{
  "dataset": "rendered made-up planets",
  "conditioning": "class",
  "num_classes": 7,
  "moe": "expert_choice",
  "experts_per_token": 2,
  "lr": 0.0076
}
Rows from block 5 of a small class-conditioned image diffusion model, named by matrix and row number. Rows with one number within an expert belong to one neuron, the router's apart. Each number is 128 + 24 x the weight over its row's rms, rounded and kept within 0 to 255. All counts start at 0. Numbers have three digits each.
After each expert's rows are labels from the 100 images, of 14976 (inputs lightly noised), where the router gives the expert most weight on average: "strongest on" is what is common among them. Only what is clearly more common there than usual is listed. The data: rendered made-up planets. In brackets: how many of the 100.
# router: router (model.blocks.5.mlp.router.weight, 32x256, trained with AdamW), inputs 64-127
# up: expert up (model.blocks.5.mlp.up, 32x64x256), inputs 64-127
# down: expert down (model.blocks.5.mlp.down, 32x256x64, transposed), outputs 64-127

# expert 25
router.25:175150130139135165184116112118126118172140108136131187137153095108122121115115153093144144123043141155145098137152152159089148099142133102163168113104128148112128144120083064151170103098178068
up.0:131102139180117101107142136121140105144140119120090098115129127138109126131084136145121146120188134116122210102102127068077117155129115147108112077161124150101131166129152179115157130138118140
down.0:134111121098128122086103127143127138124183144121151158156112130088131134142136160117139108140250141115151138147149106133124132133130134116138102127159114152159080144086131149126152159115130136
strongest on: cracked ice world (33)

# expert 21
router.21:175145134125132125161165137087129129118114098138113126149144122129127120107126117132142151094157111151123178108121157118139163125129132136130155152115131147137112108150107087108160126128136118
up.0:136151172104141131168177122080121100108135150113135117103122133130114120128144121139107154109189136139123157157137135097113148104129143122112137116123116150120157137133127166132065129099099148
down.0:121127111072148135123179139101054102118206131143118144186121117081128125140174130139134071117095142118142095143101143104140127121152122125145148108104131125138160146139124120117095158135125111
strongest on: lava world (100); full (58)

# expert 18
router.18:100126135151169090126102095118146100150105111118107141148099088105155092152109136121175137112101179111126114144124103111125138120116137097140134106168137115149122149121112143107143099107100136
up.0:124145125110144116147109116145145143119152131126158154130114134139157180146127129145119165125139118100149109131102121107075098154097097131146121069133135154105111124097114171155132098129149142
down.0:108116130105108127105101126117134136129153135113127158143145129165106129129140123124123162104170127138120130164070126209158107154193124104110108158096131160111124111117103149137168123157116120
strongest on: moons: three (71)

# expert 24
router.24:164161084109077141109092122075149094123181152107099108126146111121138113104106094134104138095108123102128096112127156140164109120138136151114154115115149170119116156148135143153099152119137148
up.0:126066160124146105124133100134170124113123125158158125136124094147102174163129122139127177113084156162121101133096153124153122146144100106129131106128124107108140143164102105118123111141119128
down.0:132133099138125176129123132132150141072188142124146144169127107096110116143139145135149158126130131154093120146164128119192103141146102114139158122108151096137115098150122105100128135141105134
strongest on: rings (100); desert world (34)

# expert 31
router.31:130110094134113120126146139117189128078125160135089084118101154164126105175167159161104065182134115130104154122119104122144127124132108120133076147157137094132124070086142139086111150121109133
up.0:102131154095151134132109101120111139131122143130173170125121128158125120110122127131135116138091130146098151134096120109115128128143110094124117108143134103148127139160112125119102116120157117
down.0:105105117130098148145179117110174110117115122122108144164124137147137121144180131148092083122091106129049102110159137113133165126144155151164145095131137113137104157135105153147124147134138113
strongest on: ocean world (100); full (81)

# expert 8
router.8:139117109113125118174161138083107122164153138143120163156154116099151101125097122106107150128116127154128088135120164154102142143131140113120141135075088136133125113143121078120150133142123082
up.0:133134120133115136137156138140028100059113142120131110090124123089167128116144139157156082125158120115158095130138150126161130139111104117108099138131158139131123056147136117100155133078116148
down.0:129140117101108131185153110109044127141136140122096109130102140117132153120139148143110128145141106151121149118178131139149140117121126145151156103129147152092173122110154165136127109085137128
strongest on: crescent (67); moons: zero (53); ocean world (35); kind: lava world (35)

# expert 9
router.9:119157174120166141143172158140121158158170111122121132149131130141140147131164131114136177150130112129130129090188123180102139139088134123154127117097112122114134116139113098097132119151139108
up.0:107118154162144148108109122097100136158124116134155122144123101111119150136041132152105189136130112101104138082112120123085152135144103125148133093114098123154114132126113137139145128105122104
down.0:115081055145124135127149110106103129068076135120112152121127126124110136121061111132127168132145134117165074109159122143130132135156143135115117143138138126144132109102138163119097109091111144
strongest on: rings (96); crescent (59)

# expert 3
router.3:142140126113137135172149117096094135146157127144117156148146111114127104119119113115112122112105141165134102123156157191094141155128143107112144140081081155131127112143120133129141136129141084
up.0:131136113106147105106129135125150131148156134140126195091105110153121138137080122094124138131149127147118152147121124121148117130142098140120136123126112113124119144146140155118145119122150119
down.0:122069141154124093051088113115104130118121131130134158159123111133146114125083130143158125124136119134104100125134117188153123126110124128114162134099081141116084147159131123136113122157116152
strongest on: rings (69); moons: zero (64); desert world (34)